A small sound classifier, trained from scratch.
Model: 3.47M parameters, mfcc input, width 256.
Training: cautious_adamw at rate 0.0011, batches of 64, held-out accuracy 99%.
Data: trained on short made-up English sentences, spoken by a formant synthesiser in many voices, 26041 training examples.
Rows from block 2 of a small sound classifier, named by matrix and row number. Rows with one number belong to one neuron. Each number is 500 + 50 x the weight over its row's rms, rounded and kept within 0 to 999. All counts start at 0. Numbers have three digits each.
After each neuron's rows are labels from the 100 clips, of 14976, where the neuron reaches its largest size: "loudest" is the band of the loudest frequency at the time of the peak; "strongest on" is what is common among them. Only what is clearly more common there than usual is listed. The data: short made-up English sentences, spoken by a formant synthesiser in many voices.
# u: gMLP up (value half) (model.blocks.2.mixer.u.weight, 512x256), inputs 0-127
# v: gMLP up (gate half) (model.blocks.2.mixer.v.weight, 512x256), inputs 0-127
# out: gMLP down (model.blocks.2.mixer.out.weight, 256x512, transposed), outputs 0-127

u.64:540465434528471454560599442586484553445538562531503466498539523384483515509429495483482492485569548515462542433555497455500534578592544503384463500475427487560501470515578570482470548570558477499574562476500499476507477472644515498450553483592530534384491611552466507528524555407485559495528436536501539480487473493456476403488483367461447578491494464405539502416528520507527523519467
v.64:485459444534447518457471424439526450491471565484475475474485523442495551537536489492451538472369507499485581473455455342551529598521499532491493466512515546470540502538581540481405392525534513574410517476479574508478468554436477593500585511568508560598464502407578528450493453483519384533529507525505482470562457534462515580475474435499633484543609612458433456489497603553550518580510
out.64:469563553492547453575473493529433544458487559543564520520449506505547545529586523576434509540487400478454406513503581604548500548473516541483496395435439456586432529519565599521425502542529527456431491547481512511553420549485414485510530466502555512474528579499438539524458400459501584490480486523564503562399486480524523535395447475603566298501455547476501513517550461468497558484466
loudest: 500 to 1000 Hz
strongest on: sentence kind: statement; /v/; "every"; number of words: 8

u.99:435480562508491435556459539541511523507560513523486576497598444479585423479511479438521510591507443547461525565447469537588487537467550454515546489513483443532443513488523584466408418581608548493488527533479532474399415519478616498504491459472486467492466560541484575562501515535608417537492520457600524547462574511510538448477535560549582493457455495403531463519549490476479531477496
v.99:550323466464536455501514450427533492520454614446499437438494515332489548561458426514436547459486458474514585511513509470566513634473480557532528489497544569409549533494549576496523492597604579480489498574483531463476523505485451487527624540471467551518360479460465432449468516512525537553461453556519428494494437598459502522494448478498469534495554524391482525505528498501479509612527
out.99:525600458517494546567443515509464539505500407561476468558480465597531438437529465534525603578449509468513445447501498519495461442531492419452476552586575493493499343441404450456500539478479450495496439394489453613482493452508589425415499431473484483628579545573508432486552454599483446488395490435481551483550523499551434519530514483437570469525515436534419494430468430560539531449422
loudest: 4000 to 8000 Hz
strongest on: intonation: rising; /ɝ/

u.81:542425523523541482532430527415518423523496569509473552424478532492500558602393478599478511433487458466505525600584542495523486543463522458546484482525506566434555548477496566504599506551586563439510554567438529491528552510506450524585610489452463474500425476485462377499465558524483483494539384566463469525467446602459518499461479425548385509492544462414532523512560478460446519543475
v.81:467572502468426497405510483508486434512457469535493488537531534580461544545536533483445466420385453506513504507500473519446502371527450563463551499537579516530560529471426477559546515372320453455477500487502431438519573564561503538512478548511457528519532458474555473492519515505539499471500538499443511406487555481470453488562559572516476542507501515688456428575449487453453504481565
out.81:440491474505508488501496522567534534519547473460437451490550456417523502436549475372411389532505543460467538425449477479411499615549487513444511481494614524552470518506539499569455465643642526527430497514473518501526457460481596538483446492517522500432514479497609640506543481461497486483490572438568534448474462449530422524505436501534476460508519546347496545571563522500555517496527
loudest: 250 to 500 Hz
strongest on: intonation: rising; /d/; reverberation; number of words: 9

u.362:499500452428506500454534450508493494422487585538554535489478501470509442549577565472462472488493521550497536459534463443515522534566532536394490496438486492544551459495508609631470557522488425435515527560560409521548487557550571451509565436514647583429487553517450470529610436430535522495492545481452565377546512449475475434516513512467534531470515534480482518553460513527514567540473
v.362:500527510435418465546530505571492459523550476526412537559558467406548501483420516558521491557428491515487522505461483510498577517532559465466461514547512467528484453416502428452460414590610477478474410436525442469415482520542596478472454553498390544586511556523572517574671536500540476445492450505487489530465606528520459491505549470408564461514470430403470465416530519482466519519482
out.362:531504424496570543483492513511453487407503502500574452487432419526463440445518496540520465577490555481535537428585503494522490524523600400476526510463453479497504421502476526610531589508510465503506511516501404588521490458520564440445515423454559435375518565503463458477536438457444544419502581504430629522575481495523536429500474442464475459520491477482475514495480590479585551452471
loudest: 250 to 500 Hz; 2000 to 4000 Hz
strongest on: /h/; "who"

u.495:515467469508470482391467497458472453430512571501493497465548411456527441543463534510513530553459483498516605430586507520473554480555487496501548538491505466453543441498447539516501576480458502463502474561532432557494546487493618528509547468459497497512455558499625480468610400464562529495425503413475528536518523547499497435619454484439457547438543490508452467501490557465484568489470
v.495:557425341526514486427576482476505448490469546403446426499444490453526605543497438567549517523482536536512635510465519404524519575434609493547472471544476487373476523494562506467492413528535556589461411474533595505499516493455440547545525574437451489550442463407514489411472498526483443516582459480444414516551513518505532546522546476533472461430618501458416494466467614548527454518466
out.495:508500572448490494510521475495559454407525489475535535532535555531406395521476471484556433508542545535540467549604468587471388502552504514467464531386610557522528514582538521610539571471479496468578578596494463593480533570571552463477475463445523554452544417530422459494509469513421580393539538535503552538447465453476532449493541531595405500495353458507508492563507456511458443482567
loudest: 250 to 500 Hz
strongest on: intonation: rising

u.110:530499389468520619474521493535474513403501492554464541528474469482458527490561550531421491497481505478487540428547530430427523525646525555448476530445548514509510414543479505527437540507516450489496539554572429474557448442534473441489524520507586524416511578529479478514554481478475537535504515491507576432503497486563463451498513453483465577465547572449421566484508487527602491492486
v.110:528499493473404448512508482551509490496543503531443512519575499343568474491408487539533495554457501515493557527457454502518547531549559467489471497539557461510511420420523475438460419563592468519526454453509485473370452516558610484462482520518377546581465572518600513549681505492546486501489451498504488523484563558480475493516514449383579507518497435433454449413533537474482561557470
out.110:441511471462553517478453560542494562538509464545502546479518526525424452429514551558443429452543448486568479538504419573514510478569457472525521474464501494534567460459470502621562573487504439417625492594547412457517511498578530400518489496465568481434519455574374450530504488512492547434545535507517581503444456476543523409478503548473377500508386401507518623497553496424461563506471
loudest: 1000 to 2000 Hz
strongest on: /p/; sentence kind: request; "please"; "me"

u.312:597420447454401472428522394484507417495490607459523458488533471375532503601477491551452489494478514522558620499512568464532569526490524570444441588513486489443536498435494581521529500544535536450561529519536470443477521525495500518527585433502486559469408497410549458505507557496532536558456446440430434430514517512463430411606496495452475548405483508459518578498500553515502519595481
v.312:490525392434522531472541443567490558486421503456479434594462511518457523510584476566480455470459453570515526457428522529495545550490468646506485562478550493457491532513558420524451504483464561485460417543571500406555502593445501450518455582478494495523566449453438484468507496489477529517556533492538442448516610362558473531510552566532479434398485548518463601514401542613507405485521
out.312:524463554459491518351517458473412423513510565396524487488491451473528551506507520543392364489451437539520552507474597511465576529390533569539511506481483506437474598532493541587561567537516592445384535509562526395503595485467523427493481492504487511439490449430524563494456586470553510462567534404462473482542507490527470504616485450552429518451565514470481482612469624520480501513593
loudest: 250 to 500 Hz
strongest on: intonation: rising; reverberation

u.230:612520447485519528368612473469497441446461555563507617506536559533449508599487507518574493429521456498532511530576440421501481471603519538456515489511480505430569485495485516591485512435399500510566508478593452409524509547601492485560524550472511503420513509538453436448553513445522550466467459480416554449534521532469478400522520570480502563452554469557488453566446532474517522505552
v.230:547557495426559531541589495536496514506436467492509476554468517538459569547430442537462441387455401511460438562505540548507569545495562482534663546515448528469489574486533415498598537499507527465440436505457450512513571505544409479503488545424485502460607445450462473524465551528428584526612523513450396486518540442538479592467622471533428388444487417497428540509450491563473497484504
out.230:511414550503431517479511483445519534476474545439536541444476489494511453548430530498641568510577604544514526481508472468526381480384498397565442485497511544501451468506515499486511473398391503501626569441515517586446530478519444493522586446486539472505401495489510517441442595466430497473378414453490535509523432555456547453517532507526536527444501492622540471460517458494538450488382
loudest: 500 to 1000 Hz
strongest on: /eɪ/; sentence kind: request

u.308:508474458480503526500489475523499563466498561524519544494502505443536447530537544495447543530455531539495531506482466412533549561520515572413467520497497494510553389430513581576448525546544414464534469498569436532520478587451541394513541455518600587470487590534440469536610428367550459543473546495447553423547501526494437471512468513432543510454559556461527520554467575518545511559481
v.308:512530421559506526453523493571506508464498452524519496558654514475470426508547523512597503521545589539506564505511479480458517509617480462497533517560511481473494360478492450480467429472410444555613457483586532481472485494554533501499467507503531509450543534496525554496593483441528457475437577493511529474534573516505497405529550575438473550408507456531460564511495511518577347492474
out.308:539463497511553553466516432458494423496446493514552490492441534579372555540544523578448494379508456544580431544586532483422460469501458567535551499487569568543531601567468483581565630394415486433473549586471467513533577546512450449481552548468529502467516438488430385423479506494444620503515560588443475446471448512451514502509562622548436453487476487564424468602431499521470463469510
loudest: 250 to 500 Hz
strongest on: /u/; /h/; sentence kind: question; "who"

u.76:586425451546510602454587500501507561411459530483509490473489430448512492473513507471498515460545533530546621481492530463533523559556549449491571521451511521469466421474530562573424501530518471598472565496524527534472414482518514492504499521526526484423462611523500524461532422453459554564518517496528560498574515460466494469517498437431498644457567488448464448461462621531617571507418
v.76:624465390514459534479509430538509522465467504521511537503474505446468528477531506572433491455483556535596553526511498453460614608532556477488557493459506523476503421473549461569494527549496445519505485517584522524508439494502466483468500531559610594500508537456443475535541438438558529523540575506433484480596477446473447498489485534486485456430576494483475578582384548599625470565483
out.76:507487491599549506526454532526478507477467461526586400564464488501513500479503544499550541492632545478426456379459512489483483532446510485588419407479461406586434467467531455474471491498502463562590426453512570563457452419480519470499537548531512513512509461520455460454477506372421442504438514521505498521557463453563550608485463512488527465538550482509525610492505440527529407474534
loudest: 500 to 1000 Hz
strongest on: sentence kind: statement; /v/; /ɛ/; "every"

u.444:567471431497490570454543446516502510417480535529528499508488500416510527525515527524464477462503563552541572495521488409465559570562548500475526503458523507497516311468505518570469521535506393513536526531603476506513457519526532477498527512504578586453502579502487422505644422387524505514486539497466538427580514492482450487505488470389473574408584475474454523537409552541611508549457
v.444:530468402473479527465528447523505484468448542532446495502593514418480523596590517496420553446418479534507517509487500408480583558606479590403564513518520503496554466488494565551454427496471441479538446563546521496528464584486513505509564484517619600467479552490486462525625450413593463549439554508486510401517574543479440471506544553484529481367537558513445574522448548496516447581511
out.444:494433533389518562484549501539499473586444561493473540490500496519412547505514480476459515430513421575509526563442497425415541481470408483548586555585547533507501488435459548537548540380425521457473497490459337443474587537522486417522566518488601450493470535483464499526490497512580514529524590518416474404556518581506454464514555583462397555447459410522505477556420563495516508485577
loudest: 2000 to 4000 Hz
strongest on: sentence kind: statement; "his"; "he"; number of words: 7

u.303:489520475427453528538558458603491497455536494501507489577567517475520437494485564414520438511538540546470503424508518454482543517588511501444453538467454420521464441516539485526467453550522465502539567484555396467503472480615506546477498468621567555394524538570548545583546478461491543505461460469478544407521519428491421398525519485439451603496446473473539516409486473494521527508421
v.303:463509523450543501507551492559500493547489482448505507567507544530554506539506440529452486496450410566486512550409560541500531580415560482602579527567514477470479548475547420442494458541534569476431429488473446517495537551447497463507502546410440487545519452446449534518495494531473475502606550485496403509531612490544473587480618559530510390365494458476431567537434521555476438498575
out.303:518476518552500469441508510429471511475511543476513449435439503522519531515486438567504601446443505488540517574489498529565495489397510557537589552484526488387541595455519521481494562457483515571536464499516547474469493582413402425535493565438523460603457491509472400400434523434513521499488457485470377570493485548478606567558480503541507477460596515512585453590432560469459540503642
loudest: 1000 to 2000 Hz
strongest on: sentence kind: request; "please"

u.426:516499521447452494490561456532493481445499538534506583531598492403571476513477571497529446524558521615477583494454468477530571519547579432491518485458451453528488387520474550544460449550508454475571552442606459449455436523575523516561510465576541519471442558479556533565587448410592510526513474447531518463590568508500438411546512483439535601421526426491459494489459550535552553504421
v.426:601463517539485521441517475465502448493448514528539496500466452450577600532450504600462488426522502604531564519461516355486536555515607439555587498588546528494457474442499475563555450566549476491485474433592532462523542495565516510550506625572536543444465519408386478493528507432530515486536486500383454392620488532475401557486536459473565473476614419452360462495425503537556490539454
out.426:469448483494482478488562464475503524544430501543584498477446466515485534516565531492422520446364469550483502489431541487552520488525462577433634464514461543561490557435533481517506543463448440506406509490445502508555545560434449546475417594533547565488476538444464558517483454404507575552502541548422419485589473446418527549476541585449558443517547543556488510606389521503527456492608
loudest: 4000 to 8000 Hz; 2000 to 4000 Hz
strongest on: /h/; /u/; sentence kind: question; "who"

u.47:551492452514483514492559450507491577414491525511508495444492421434522496470527547491424482466500525508497505492520503432493579540578550520397475473427471508579472404531511563518417528527509430542476618538532511543493433481523507546455479491552637544343527618570508478518556419433474537580483488519556589462488473507453480470487463424466478651478511548460469468461504534473564580522458
v.47:465535509461388497554448508580492453525531481559431480529554496444589527472451523550476488527415489499467462474444488500460566483555504473453463511547600455570499479417480495482511480596610449444466466456494453451428499528568642501442490502552442565572496546513563511563685533450531465459424490525487491454460594594490435522485506503422588476550445441453488481420532465506489551508467
out.47:479493428549578589496475548491453482414470529503464424503451467483426461434474513571492480457584508503492486471575570520472536531537510443524573498405454459495410466594470522501485556553552535476532488621570510517529386430494456445496533523418548429416473539503463434437455463448397558498522575491546571576508442524580571468488448454520415479497464462451462621485508530452582546443445
loudest: 500 to 1000 Hz
strongest on: "every"

u.293:543467417471548480458520490525496507452504548520564543493532465479460454513514558503487512507510469498527515545565473392516506569532541507420467484522430492507452368460538549637495527504461480473541459467544462569553531524508459439569540475531592534394483567516451492541553437411444467485467552453440550430586529531511481458505581542468568475436538514518470497487501572528632450509460
v.293:562462426507450533476514434532503489463458500510500436501587512441512503510548499500410482466440518553526589514475480443466581526588504536439546514517557507468547390469492515535461462491467397512493506520542476501466467509516564503458508495529569627471503559513526452493667421418588476523444581498468532403559529477457400465514493549414510539409532491533466504555422568513563467590499
out.293:435531535491573537556443563457513500577471419473481464507461563518480522426585499520430561627403554460479460516511486387473518546539449402463541514588500562518476472468483474513576531520536470485480447448477445565596586447462572435506502425555569488494542607446407447490538390495520498466542572501425475383582442536531424507437482532494447363519506553460450594541454527496632488494520
loudest: 250 to 500 Hz
strongest on: /h/; /u/; "who"; sentence kind: question

u.39:513510470492516494489499503541506583495494536545499543504571476458557430497534547456454569530431484534470513502462485405561554550545531500370511550519457468512503383422519588539433543532519420467532468491549468549505479565475532439531502426545611566448511595536419518549567468373515453576436547494456557435556551469488446460505534513435569534436544485471518500505485546529545501552470
v.39:579492424527506576477539426531500506438442464542458497528609508463465534497527474543548476452473599533511607506533508505454542581585473460543564519522568523472520395456523415503509489493434426528581420530533517529500493505551529440474477562484519552535562539494487524486622466428514494483511549494448489466537562489469469507508523594425474443341545394533443559540440500563577335542528
out.39:545460489516533535478550419449551458539397502484478446442375520535453530513536453486451473359446550439570493534545517473427484516460406514497547484531610586462548619553536502598546550453463507522418561544413545574557557513488468524463512507461486496509484452462532437461442524578421512504567538549474489457487399512440458525496506595559446454520520521530488482543445518506461501506509
loudest: 250 to 500 Hz
strongest on: /k/; /u/; "who"

u.501:576462441500469573446537452500500511413472564519527498507512509407505489542537511528493483463510554538552553507512491410495550581577549505482551507439516508481518317487509526576459517540486418522521528554626481515522456541525549492483534495509596579439487570492481439491625430396527518523495549488467527451572508509468458480518504485424496549410563470484457539539416558547624503557456
v.501:564457360480524563472575463524500532429450575520405472479582483417444496580574515455422508449449477475484514517518517396410579607600466588436586513471522553497485509531521616578448433492476535488471500548530556530560460538467489578512569501475621570460473525469474463510551479425500474533492584486489551450487522539495451490520535564502438514424517523500422519545490591536547424534465
out.501:467522509425481453511478494524497516558501538478556543519548504511409489518503559575498545455516457576541579546456447530479487441523389553547484512553480486592543492483455493458522494410439521387494502523479371396426506572531479414491550577482389536568505465477492547560539605521574537529430500558492479477482546537474481496518516640498496576536390463558539487543498489463482393550595
loudest: 2000 to 4000 Hz
strongest on: sentence kind: statement; "his"; number of words: 7; "he"

u.91:436510571512497459562476522535480530498554526560511601530576482514584383495501516442578532593545487625452519540458500554591491554485561410541566489528481447553445467450517523466456428571598496509508488471489502483409437492478578485498478446500505458487467548551510581563540450482567446495484540447552525547505586498521541507460565542485587486429450439398498481485505460518492508485452
v.91:529348440447503454455511445455523500506498666413516417451480539323511564606502465526400514489455487479492601507492499460555541623474490587458497464486479546411568524496526615517504492590575564489489480580496504462527537563457460511536651485477488585502367483417513429430480497478552535531465477549482441470513447595467485528512458474500486500468582547423505537492506570511490520619500
out.91:531619495534509538621422535525454525505508390580467522572504475587527442427521491523540601560492516464496410454504499576484426466532514407496476556564567482541484376438407440446482529498496450497499469411485460625475442418513559462435490439494465472606586544591504470528536509588447426479355506461527564512524536490547464515483524484474571472544483429504418485430514378562534499427434
loudest: 4000 to 8000 Hz
strongest on: intonation: rising

u.319:487455487464488532463506450480503511481469578502543523497460486446567474565538531494476534539510500577510520507455485427591548575497519521457509518513502485481516371486508594592457504570512481473543499458595441494503495584480544438513571461543608572461470548495451465516565428384579455523492522497436526422611526494483430514499491488458561510409578543459503519543425555549567555556479
v.319:493511414541517512446590490567512501475427465559456433528649505457481462503503485480561538453521597440515543488508529459468507516619446549486593535558508517431518443473504462515470474483415444526651406495566462555523511486530530486465480527502620508445539557548518520507628490440492529492481591499490502426546562485484425449514565574388459455414539438508459590513475528510560388506524
out.319:546471518501511478447440497459508489490543476505637495482493517560389484495511468623494479465528483488579503577537472517518518499517480464535548512459496559517552492497454469568570613449457431378506555549501411431438534497532504401442457581493444470475500498497411453438561598473578620428500554562446513449522516478435502471528529570481500556495464433533481519631474523442546469481565
loudest: 250 to 500 Hz
strongest on: /u/; voice: child-like voice; "who"

u.315:434559557454493476481491515461512407543576506524601515516527460549594583542537535517466487501481397556443424514432507514523481446475538549485501504518531498584528537523442531539439439469483513393438472491498490469597507639481606543522534494517485513495484449446479478552502518484554455434483512567489499480497573510491500550479572511567563369512493555564447432549477476488450590495526
v.315:517473442567574564457499544507470593489512465430417449547466506531495538497526436486540552539505537497449525446478596502483497525450502437560515569521432459412434472488482455426512512476467559594486401448535538596535496409446433451530484487412500433466523495465482570417464489575428472567459533403506430563567512491607518564572495488496470475461596471511449615458479513575639409473531
out.315:565507400557500458475551519490473494476537531537513487444496509489499472505463467559550470555544594441535545495620478452505464489578535441484464495525430494425582418460474509505532473527531425540585554508500499593482522453541469548483467499510483511436457586557479496524581431584456495363520527526457564511498535511421571432517473442369391528534499441476523406431514558414538524528463
loudest: 4000 to 8000 Hz
strongest on: /d/; intonation: falling; voice: high voice; /ʌ/